A small self-supervised image encoder, trained from scratch.
Model: 32-pixel images, arch convmixer, norm groupnorm, activation leaky_relu, patch size 4, depths [12], widths [256].
Training: soap at rate 0.002, 10700 steps, batches of 256.
Data: trained on cartoon faces, 50862 training examples, 53.9 epochs.
Rows from block 3 of a small self-supervised image encoder, named by matrix and row number. Each number is 500 + 25 x the weight over its row's rms, rounded and kept within 0 to 999. All counts start at 0. Numbers have three digits each.
After each channel's rows are labels from the 100 images, of 14848, where the channel reaches its highest value: "top examples" is what is common among them. Only what is clearly more common there than usual is listed. The data: cartoon faces. In brackets: how many of the 100, against the usual share in percent.
# pw: pointwise conv (model.blocks.3.pw.weight, 256x256x1x1, standardized in use), inputs 0-85

pw.80:500509497522500506461565500500500403500500500506469500500484500500498500476510500500512458624487500503500507471431500500508500500500535500500505500499500500521499500500488522454457506500500477527500504459517500500500500500500500500500527500490500494497500473
top examples: purple hair (70 vs 6.2)

pw.241:500545500487500500507500549500482491544453499500500482500459483484500478519500526530465563485500422500498489500500500484500452524456500455500500500500500500505535500475518500433500500500500484493501437500500519500488500500500457500465516500500535569552500478
top examples: teal face (50 vs 14)

pw.137:433500422500500460500471507500543500498500454415500462500500490557488500512499500500500497452516523523476500504500500547500462518500500500493462500500475500518500531519473542500461500472500486500485500478456500500500500500502487500522500515500521500491534531
top examples: purple hair (74 vs 6.2)

pw.153:478500500520500500521477500500500500499511485500517477500500487500476491500497500455473539494500511500572470500432483500500500499500500477500536500513500461500500500500526467500500503500452485500500470479500500500416459416464500427507500500522481500500500484
top examples: orange hair (32 vs 6.7)

pw.240:500500471500500500500500470500507449468500454500500489500500465500473539494453503561455500497500500517498442500500467500500500500587505500571576500500475500532500525500521500471506500500500500500500570500470500500500500490510527500500500547505500462500500500
top examples: orange hair (46 vs 6.7); orange face (43 vs 14.3); green face (33 vs 14.7)

pw.29:500500477494500500454499500500540500500473415464500499515507525551500500476500511500500541500500500489548500557500500568500500477500500471507486487472500460459492515500508533506500500538500500500500500500461500447427500500484500376500543500495500518500415493
top examples: yellow hair (29 vs 6.1); blue hair (26 vs 6.2)

pw.63:467480521477500500496524516476453507500500530435481520527498500499483500507486469511500500500513450500500500545484500500500452512500500406515537482500450490500493503500501500500509500500500522500506455500500500500500500500495503496555510500500463499472494500
top examples: surprised (41 vs 12.3)

pw.245:491500500491500500500500450500548434496495500493496500498486500471432500462516454520433500500494532499500500457505500489500528500500451497460462513477500500499500467500480500500500500500449517513500500422490500500455436547500440500500539510529500500459495500
top examples: laughing (33 vs 12.7)

pw.141:522546510527500500395500500500500511500536516462500500500488500500520500500506500467500500461500539494542514500500503433500500500523519513500559500500500587500500500500500500495467500500500500468500506500500500500500477569483500547500500500527500437504500500
top examples: yellow hair (54 vs 6.1); a mohawk (41 vs 8.7); grey face (35 vs 14.5)

pw.15:500500540468544500500500500500466555447516452501589481426507500487500500510498497500500488442487506545500568500469518525500500448500535507554500500500500449500525500481500532458500500500500519500521500500500500500500524463487500526497500500514500500500500500
top examples: sunglasses (69 vs 12.3); green face (56 vs 14.7); black hair (28 vs 6.2)

pw.250:483500500500555500471500506500460534486500500500534500505523521500500500539466500500460500500500500500457515478500497500500459500500500542500492500500569486575503501444425500543500500500547500500495443500500571500500493500500500482533490474469500512563500500
top examples: a mohawk (28 vs 8.7)

pw.221:500500470500579500479519475500490506521500500567530488490479495500500500481462500500500500500500598500500469422500539500527500500500500500500553487500542474500500482500500544500500524505515474570484493500500500525507500500500482500470463500500500500492544500
top examples: red hair (40 vs 5.7); grey face (34 vs 14.5); a mohawk (33 vs 8.7)

pw.191:509500500582500512500445467437477500500515500500500543484500500500500500500527500513500500500502512500500496501487500500499500475500500500500478500443500516539531500453500500537500526500500403512528511500474500488481500500526500575460465527500516500526500524
top examples: purple face (41 vs 13.8); blue face (37 vs 14.6)

pw.18:500464502513500500522500500537500431570500506500435500458500522500500500545500500485492563475500500546500467500500500579554499521491500543472500500453500511500508520507500500500511500440500476500449533422556500531500500500500483500500505500500417527500468500
top examples: red hair (43 vs 5.7); a mohawk (39 vs 8.7)

pw.1:491500500529500500474500439500500486500500500500500500500469521504500534500500556500500474500485555500479530570497500500481500576500467500500467500500500500475579446537546514511480543450500526528528464500500500500455483500507500500500500500509487500521500500
top examples: surprised (35 vs 12.3)

pw.59:442563470500510501511432508454500450512497500500436500574500500500500496500500445500489547546518500516496500500514500563500500500500482507500477526500500456500500500500529496484500528393511500500500505500475500500500444500500500500500500500500500513500500500
top examples: purple hair (44 vs 6.2); a mohawk (34 vs 8.7)

pw.208:500489518463476500513500480416557407500543492500554526523500482500469500522514532500461500507500525500500494479500545504521453508514500460500533445496478500500500500543490500479506500483500500500453487500500543500547501485501538500462500569500488459430463500
top examples: sunglasses (42 vs 12.3); pink face (40 vs 14.2); pink hair (30 vs 6.4)

pw.89:462501500502500500500460500500491500500500477500500515462500500526462500500500605500500521500437508520508500500500561496500474505500481500500500488511500510509500500500458500520500476418483477444500500533504456500511500483500500573507500480479538500500500500
top examples: top hat (36 vs 9.8); black hair (27 vs 6.2)

pw.242:528582500474500500491545491508500500500505500474500500453500485570502500490500500500500491568500452472475500507500500439485500500500500500543500529491448500527500500500500500500499532479511515500525500500455500522500500505552449437500545500499538454492500502
top examples: teal face (54 vs 14); bald (25 vs 8.8)

pw.172:500538500441467514500500535500500446484500500456500476512500507593477572479462500500500500529515500500489438514500500500519511483524512500491500500500480507500462500500500504500509500476518463515467500500500479518485511501462500500500527500500500500433453456
top examples: pointed hat (37 vs 10); grey face (35 vs 14.5)

pw.130:491505500558500502500500523493546500500500500500500487475500514518473463500478489500500536452435500544500500500530536479465450456399500523430500500500489500500474500531521486487488500500468500500500510500518521500500550500500500538514571499500500524495500501
top examples: black hair (26 vs 6.2)

pw.94:490507501492540497564500500500480428500500500500500500500500500579500500500479483486504500500498500491500498553473500544500522500500499500516500500503536442500493498500500500500500500479500500500500500486512564529500514506500500450500500538520465500500500447
top examples: purple hair (56 vs 6.2); pink face (34 vs 14.2)

pw.95:544521500500593539522503500500500403500468500513569517500500488500544520507555423500468500511496520500514475465466500500531500500500500500491515500486500500555500500520500550500462500500493515500471500500500490517467501494547500431503488463500500500500575500
top examples: purple hair (43 vs 6.2)

pw.83:500500527540500529500500500500500500500553463526563500511500500513495500502527493453558515602470468500500517500500443500477543500500499500457500449500521512500487500500500500487464500493500470471500500485528439500500503500534502500480492481500443490500457422
top examples: green hair (34 vs 6.1); grey face (33 vs 14.5); a mohawk (30 vs 8.7)

pw.99:500504545463500500500565501500500500433505500500463466500489500521532480480500500500534500545500506500497500488449470543500505473500500446500450500500498446500500500500500500500527501500494500500500500500484477500489523493500494500508451500500529470500500469
top examples: blue hair (33 vs 6.2)

pw.86:463500464500535543496500472500500484500500500490500481455499460500500500553491516500500500501447500490514500498500500515500499500500515471470500471500454491519500421519500514500463500486500576500500500578497518500512510543460500427500557500500524461480502420
top examples: purple face (52 vs 13.8); surprised (46 vs 12.3); blue face (35 vs 14.6)

pw.223:504487500603491500494500500531500543544500472547528500500500500483500487500523532463500500487500505567527500480500500507500500500485500500500510478480560511500500527461533500455500506470500492500500500500519500500500467500500500582500528500500500500498500500
top examples: black hair (52 vs 6.2)

pw.202:500494441500516500500500500496519454500500500500500500500500500500500500500500542500500500500500500552500472543463494500500500469500500471493500504500500497500500500474500500477500477500460500500500604575500500500500485450478449500524500534577500500481507428
top examples: yellow hair (52 vs 6.1); teal face (41 vs 14)

pw.32:465500472500533557500491523498520500500500501510500500500554465500457500451492500564492500534500528471492484500461528565500500500468493500484500500500500500491562500500465500500476500396500516551500500577499531581493500500500500500500533585500500468484477500
top examples: surprised (29 vs 12.3)

pw.207:500482441504434500500505500542500500472500500500500500458500488501538500500500477500500545430483500456500500500500500500547500500451497519492500500500505500437524500500500500439500443472500500500500500500488533508500583500488500460496465456500500490500500530
top examples: red hair (65 vs 5.7); a mohawk (46 vs 8.7)

pw.78:512500438469482496500500534500500500500500500543503507457546500562497500500500565524488500500500500478500487546500510467500443500500500500528500523430500500476474500500500568544507556500500423475563500500488535431496500500504523555506532504521500481500477500
top examples: blue face (81 vs 14.6); beard (58 vs 20)

pw.159:480512500530509500500503510500500500526500500463508509483488452506500500500500546503500467500465488500488500441500508500500500500448500500521430500500500510516500495516500500490500500505510470500500500500441528493500500500552497500481500500500452500488505520
top examples: grey face (45 vs 14.5)

pw.16:500493479500502468500500469456500467519528500483498500520528589500525579477510500500500462500588500500569431479500484520500500500453500500460484500491500528457492500495500509540500500500500500549500500500500500496500500500500500500484500580512444515503500490
top examples: beard (78 vs 20); blue face (63 vs 14.6)

pw.117:459500500511506468500512500500515438474443481488500500500500525500500500553500500503500518500479500509500500444513548500500542500500500500500499437500534500500500500500531500447500500500539500500560450455500500500500500500500500503486423477452500500500490452
top examples: blue hair (57 vs 6.2); green face (35 vs 14.7)

pw.122:486555500500500500491500500500500477500424500500484500500500470480500548455522500500494500500500500524500436500518500454475493509499505500492500500500504500505500506499500500490500494500500500500494525511500530467540612500500500495500500490470566500500569500
top examples: blue face (40 vs 14.6); bald (26 vs 8.8)

pw.74:467479500500500500500519500492488500500490500500500500500522500419502500500500500489500500448500500500500500500493491468500500500500500500500503500500531500468500512452500497500488524500500500500479531500500417462538472461500500474500500480500449485500532528
top examples: purple hair (31 vs 6.2); a mohawk (25 vs 8.7)

pw.30:500500500504493532500500500533549500500500493500573571509452500500539474524500503516500500528532500500500500459500475460500500489500500500500565500558500500500500457501500490509500500470489500536469530505483500475500500510500498500444500563513500500533460470
top examples: beard (45 vs 20)

pw.7:480500500510501490500494469464516455465500500500500500500475515548491524500500500500500500483500500536500487482469472500479500473484500510500500500500536463517500500500538500493500500508566500459500483500500614469419500501469518500500500500500500501500540466
top examples: purple hair (39 vs 6.2)

pw.196:520500500500500500468500494500429500500500500500541500500500499500499500516500500491500464500470491511519514500478481500500442498500500469495505500520500500500487500531448500479502382500476544465500500500500488476500500516513492561500519500500500462500498496
top examples: surprised (36 vs 12.3); teal face (34 vs 14)

pw.2:500529479517548500523486500500444500491496512501474493496572513500500500500500500487444500500486484515500500500564482497500446500525515481480460500500500500500500500519500500500499405520500500500500462513500500503487500527500500538500500500518500504487500500
top examples: pink face (32 vs 14.2)

pw.134:525518500500500522575543500469500500410500500500500500520425500500447500500500500500573501500536534515500512500500500460566500488500481502500454521478562507486448500500524504535522568500500470500500539500477500448495500497534500500500500500529500491500501480
top examples: grey face (34 vs 14.5)

pw.168:559500500500500500500500457505500562500450634500562500500500522500500544500500500500500490423500500513500482457500500500500500500500518555500508500548513501500520500500507500500500500444587499448500500500481500500500484500500499500500465500500453479533500500
top examples: orange hair (32 vs 6.7)

pw.28:456500541538460500439500474552467479500500533462546491500554500500485508467500495500453500472527482500500500474497527500451500500487498511500465500500524442500522500427500527473486500499500507507504500511518500500500551500500508474509568500558478573490544500
top examples: sunglasses (40 vs 12.3)

pw.248:500500500500500500473500519492500472471500500500548500500500478500517548531497500500489500500510500459500488501441506500520500500500500500500500500559500500554500500500500462469500500493504538500480490500500538510500500528500500519574525500500491500478521486
top examples: beard (41 vs 20); blue hair (29 vs 6.2)

pw.52:516469500500500538500500500513500513500500500572500500431465500500538500444502492497503500402500477500500532500500500477500500500500500525500500575471511467478474518500504565487500456482500455502500500506500508500443500500497502500500500500439500500500555500
top examples: red hair (33 vs 5.7); a mohawk (30 vs 8.7)

pw.120:500527483490455500479500473500500478500585522500520474500500535500500500526542500532500500500530500541503462500583500470500500500583500500500500500500495512500500500487497503465536547500502500500500501471500508500500514500500500446450500534500551500519500498
top examples: laughing (48 vs 12.7); grey face (38 vs 14.5); bald (37 vs 8.8)

pw.101:500464500461500500500488500506500488500500500469500500447528500500468532500529529500559500500500500552500500558500508500500500514536537469500427500518500500500492500476507532500500457500561554499425500500500500477500500500513508543500535500520500500500504512
top examples: looking left (73 vs 33.2)

pw.0:493473500500500538500500517500501538500466500500485483444476521502527500478500500485493500500500572500500500554500483509519507555474506500596494423502500500500490431479500440501500500435481527463500561482517512450551541500500523494493500448500500500500500500
top examples: yellow hair (45 vs 6.1); grey face (36 vs 14.5); a mohawk (34 vs 8.7)

pw.190:465512500500468504463547475500500447481460500500500437481500479500500548509500500500500500500492502500500500499493470500500500500572497456448500460500500500494452500500456495500500471500450500500500500521435500463506500500500489500500500468500498500517500500
top examples: orange face (37 vs 14.3); teal face (34 vs 14); surprised (29 vs 12.3)

pw.195:500531533544537499509499554509535500470500500500500507462489500500503500524500500500500500500501466500591495501500500500512529568500536491494500500518500442500500500516535500500490500479505542443500489526536500468500444536500512500500464500500495500500554445
top examples: laughing (39 vs 12.7); white hair (29 vs 6.2)

pw.25:483509464512527500465500469500500475458500485500531512500478520500500500500500500500500500500500514472500500500445476500462554445522500527500527500488500500500483482500500500499500500396508479512476500538500500500500462493500500500500500465500471499487500456
top examples: green face (52 vs 14.7)

pw.87:500553500500500501500500500530518500567483470500500500526553484499500486531500500489500500500500500468458451476500515518511500457500500521500477530556482500500480500500540500500461500472491496455516500500500495500519500500500500500500606510500500500474520500
top examples: orange face (76 vs 14.3); beard (42 vs 20)

pw.155:500500500524464500500494500544500459489500575538485508500500515500500499498505500500500500500532535500500489500500500475500507500494500522432500500514500544500500450500500500514502500493543494500500500500484525500500500500500546500500493500551500483493500438
top examples: crown (29 vs 9.6); green hair (26 vs 6.1)

pw.193:482524500518500526509482550500500515500500460500500500544540502500500511500500500500500500500449545480448509500500503500500500493475453504470509500500514541447500497500500483487500500530484504500500440487486500500475500534454500500507498492500500500500535494
top examples: sunglasses (50 vs 12.3); pink face (35 vs 14.2); purple face (31 vs 13.8)

pw.163:500500500441467500554443460500500531500500465525438547500500491500500500558509507500513500503559500474567500500484488485500452500498500500536514554500500500490480524519520500500517491500500445500620500449500500529489500500500534500500500481473509504500500532
top examples: cap (32 vs 10.4); top hat (28 vs 9.8); teal hair (25 vs 6.3)

pw.194:500500509474500490481470500500484503500636500513524541489519500542456500500451500500500500500490500500537547546520592486500500500527520500500487457460500500500500500500500505484457500503500532497465500500498473500500461500500656465476455487500500500500504500
top examples: black hair (28 vs 6.2)

pw.93:507557498500500500491500500500468432469500501497500500501538456500530492466500503511462500500500500500500513500500500500500500555441500500500493500523488500572500478492495500500466473500453500500500500500410522500522500552484500489434443500503562500500496558
top examples: teal face (48 vs 14)

pw.255:500500497480445500499500433491538500491487503500459486500495500500500500500500500500521500500497500495579473500500483500500465500500500500500500500471485500469447512487500433501500500496502500500498500507500500514500500500504505528500440500480500500503537500
top examples: green face (33 vs 14.7)

pw.70:500500500500500500526536500572500476500500485507432500443524552500500535573538500500573453500495500500500509500500485500500501500533493500500500500442498500500513500494500500521500512451526474455522500500500500500543498475451524500500501508485579500500433500
top examples: grey face (40 vs 14.5); a mohawk (32 vs 8.7); teal hair (26 vs 6.3)

pw.149:500500530512487441475500521500500549500574532500500500518500512490490517534510500500515493484503458500500490500442500475474558538461500550500500483500508486500500500500500500500500500500489500500507500500500500500487466500444500500500470500493500436500500597
top examples: red hair (39 vs 5.7); a mohawk (35 vs 8.7); grey face (34 vs 14.5)

pw.36:500500500500500542448491547500536500489500510500479500457500500500500500500500500545500500473500500471500500500460501512497512500500500500493500500471486500455500534506539500500500500500500494525460500500500572466501425575486522500500500500488459500500451585
top examples: green hair (63 vs 6.1); a mohawk (41 vs 8.7)

pw.50:481500506500500500500431500442468500500500525475500479468514500500500500500508457500500500500500500532521500500462500556500500500539500500555512500558524500521500500500500503500486500478523500454500500504500500500500500476467500500529465391500634500502454463
top examples: blue hair (48 vs 6.2); grey face (39 vs 14.5); a mohawk (28 vs 8.7)

pw.55:500490500500537473431500493500479536500482496500586519500537508504474514500500500500466500476475500485500500493491500435459470515521500536491500524514500500500500478500500500500500537571500516500500477500500500500500500531437492500489500473500493520500500500
top examples: black hair (27 vs 6.2)

pw.54:500500528500444532500500500500465478500511534500500500500517512483450484500500504500500485507504501473537519500500500492500500527500488500500500500500500475555535517508500522500500502505474500500500484500520475444524497541495531500544531500500500535493500590
top examples: blue face (40 vs 14.6); surprised (33 vs 12.3)

pw.253:499517560525500488500404462438500500500500586500559500500500521454532546500500447475500454451500491507500500502500500500500500554500500500500500500500527500453500442500500500500500500500500553552500500500500500500518524483500483500500500448530500500500500500
top examples: teal hair (29 vs 6.3)

pw.68:504482500455479477500500452495500516500500500447500500588490500500589500500500500504500458391500497500504500407500460500501504500472500500500509500500502500500522503501514462511500500525500500500500442493500500500461500500490521495490512552499512494500478500
top examples: blue face (44 vs 14.6); sleepy (35 vs 12.2)

pw.217:533500545500500500500500500500500500464540500500500500463433500481500500488500500500500541456435482500461545539500552484461499537500500525479506477523482541500486479500501521449500500500536500500518500500500503500448500500500516512487500518500500423545516498
top examples: blue hair (36 vs 6.2); a mohawk (35 vs 8.7); grey face (35 vs 14.5)

pw.170:486500521500500486479500500500500508500477500500500541492492508482500528500493500500482500500478500522524500500447475559500500509500457527482500535500502500482500500500500500500500421500500506514451500485512500493500500500526496560500496489500499500500500500
top examples: green hair (52 vs 6.1); purple face (33 vs 13.8); a mohawk (30 vs 8.7)

pw.92:514500500501500501474500491588498500483500482500500500466500500500465513416500558416500535522500499516466501500470500500475500437500500500500557500500500530500500500515500500477484500401500434500517544500500513500500483500499500470500510500483478500500500496
top examples: a mohawk (25 vs 8.7)

pw.102:528500500489520500427514500471500539500500446522530491516523580500499500500500500500463552500500500506500500500495538500480500525456554508500467500500500477500500471512559500500500525510448514479515518500500491484500500538466500500500500500500500484504562500
top examples: sunglasses (49 vs 12.3)

pw.236:500500544488525448520500500500446500536500475500447500501500500500428500441500500514500536479500500482564560500500532500463500500500478500500514500416527489522500500558500527459504500476500500484499489500530456526500472486500573509475500500500525500518530500
top examples: blue hair (32 vs 6.2)

pw.51:546500488500416576500467500450500500500504541500464500480500435460470500500500500483500480500450574542500500481500504455500553500500460523500522495500521527500463510502500500500472500500507500450500481523500500500545500494485500468500473485508483500504544439
top examples: crown (31 vs 9.6)

pw.132:434500500500574541482500500500500533478500500500495500460500513500500500500500525500500493500426522477500500422500465415568500500418480516500500500500500471532453500500500500500500494500471500500500500496539522541459500500500520451489500500500459500500500572
top examples: red hair (58 vs 5.7); grey face (36 vs 14.5); a mohawk (35 vs 8.7)

pw.143:500486500536500508500491525500500500483500500500536500521501508500453555500480500500500527500500500464496500500500456510457554500500471538566472529500486500531500500500500513500500500500492515500546500449500524542584514479486487500500500554500525500501511515
top examples: teal hair (53 vs 6.3); pink face (41 vs 14.2)

pw.152:550496500535500387489500500473500500500504514480526500500500500463500597500506500581493500500486500500500500500500500449530518564533500500475500500500452500493500522542500515500500500451500425547500500500500465500500500536500500500445500500520467500500441500
top examples: teal hair (50 vs 6.3); a mohawk (33 vs 8.7)

pw.85:500488474517482426456500500500500449510500438500511479489500501500481496539486494500500500501500516500454500500500500512443539500523499500526500506549500489512500500502500496492500505500538478512481500500532542500512500500477458520500500492507550500500520489
top examples: blue face (89 vs 14.6)

pw.252:484551476500500500500500500490500511500500500500500537500523500505500520568500500500500553500500526500500480500475465501500500500500545463500547501489532500511500500532500500437500554533500396500500500500500500500504500500452506500500500462544500499515500556
top examples: red hair (32 vs 5.7); a mohawk (30 vs 8.7)

pw.177:539500500449500500500536500500500461468500534447518479478513491500529531495500479500500436552500500511494500474489500538500500459503500500481500500500500518580508505500496521412528500485500474492500500541488537558500479559503496509500488455500500554500500500
top examples: grey face (51 vs 14.5); laughing (39 vs 12.7); bald (31 vs 8.8)

pw.181:473500500559475500474500500542512524480500500498545500500500500500500500505493490500500482467499500500500478500493471513476500501573482500514500488500483500500464500467500593454500470500500500500500507500461500471492555560538500500500533500581533500500596445
top examples: beard (41 vs 20)

pw.58:500424470515500500500478448500462500505562486571500500500546504501500500500500500486471500527452482528530472500517500500527518560500516518500446500543500494498495580466500492500498500500540542536500500500435500500500508500458500519505467464543500500503500529
top examples: teal face (57 vs 14)

pw.173:506500430511460500500516507500529465395482530500426500521500500500502500486560500484500499537504559525500463500500500500500499500500500537505528500500500500540467526500518512504546500500498500500500511500500500500464500540500491495500465505500500500492500474
top examples: teal face (33 vs 14); white hair (28 vs 6.2)

pw.226:491500500500524460488500511448500500475520495526500444593526500526511500489500500486500500500469500527500510462500500500500463500489459456494500500500493499500500509485500510479500492471535500469521500471500518500500438460557511513500500476500517500500464457
top examples: purple face (75 vs 13.8)

pw.209:538530500485470503500500524500500572500514498455541500500500500500500575500500500500500500611482500500500500529500552500493500485500493521506442500548500530540500476500500500500475500500500500523492536562552501500500487500500500500506500500500500500543500500
top examples: pink face (40 vs 14.2); surprised (29 vs 12.3)

pw.128:525500500484530515500500510500469500525534489500447500506477500513532500500539447469500537580500500500527468500500500498556503470517500500500500458501552500500500500458508500617477473500500442500478475451527500500500500482500500500534500518500507435439497500
top examples: pink hair (56 vs 6.4)

pw.179:488524500500484456500500500539500483488512489500500500476500515500500500500500554494559500500454435500500500500500500500500492515499500500500500476500521500500465466500500474500497516493489593476541519500448495500561500500500500455484500500501486500528500511
top examples: laughing (57 vs 12.7); grey face (40 vs 14.5); bald (30 vs 8.8)

pw.17:498500447491500500500481500500500475500500500500489550500500500500517529500558459500530500547586500454500464500500500500500502500500500500500561530500546508500500547500527504500500500473500500551506500500560500506408466444500500500531500516476451500500500500
top examples: blue face (42 vs 14.6)

pw.125:491500480533500497500534500494500500532535535500500461531454500500529500500500500501500500455513517500500500500454500500467497500500500500456510497500473610494478500471500500500542500476480500500500532500469522500526518436549500515474541483500486500500454500
top examples: green hair (63 vs 6.1); purple face (33 vs 13.8)

pw.254:500460465526500500543500500500429474500546500446485492486500547500483500500500500551500557500500500559500500500500539500500500500500500500586473500538508500500500500500500502500473500500500500525500487522500580500500500500500525472605463482500518585500495449
top examples: blue hair (29 vs 6.2)

pw.49:500500500620494500500487500500500500555576507458530500500471500500500500486507500500500500500530473500500469540500509500483500500513500500511518517500500471496512500500500500494500498500500500502500500500450500500516500531485500500479496515534484486438505500
top examples: bald (26 vs 8.8)

pw.118:456458500500467500500500529487500500500500497500500526472490537493516518500500444500500571523466472500500515500502491500449500500480500466494500490499500500498483500500500468500500500500500521512454500468549500451525500514500427487500549506440491496475500501
top examples: teal hair (27 vs 6.3)

pw.188:502500500500495513451500449454521510500500488496503499500490499500500500500500500500495492432500500500546500500500435499500573488485450527507500520501448500500524484500500500517507476443500518501500500500561500500500532443498500500515500531500547571500474454
top examples: teal face (74 vs 14)

pw.182:500477502500526536500528500500486500507500500466512530480503500500500470500491564521435562500500540500608485498500466500468500500488500525500500529504500500500483500500507494500530546500522472500500554500522500469595503500480454466517582450488557532500500500
top examples: top hat (38 vs 9.8)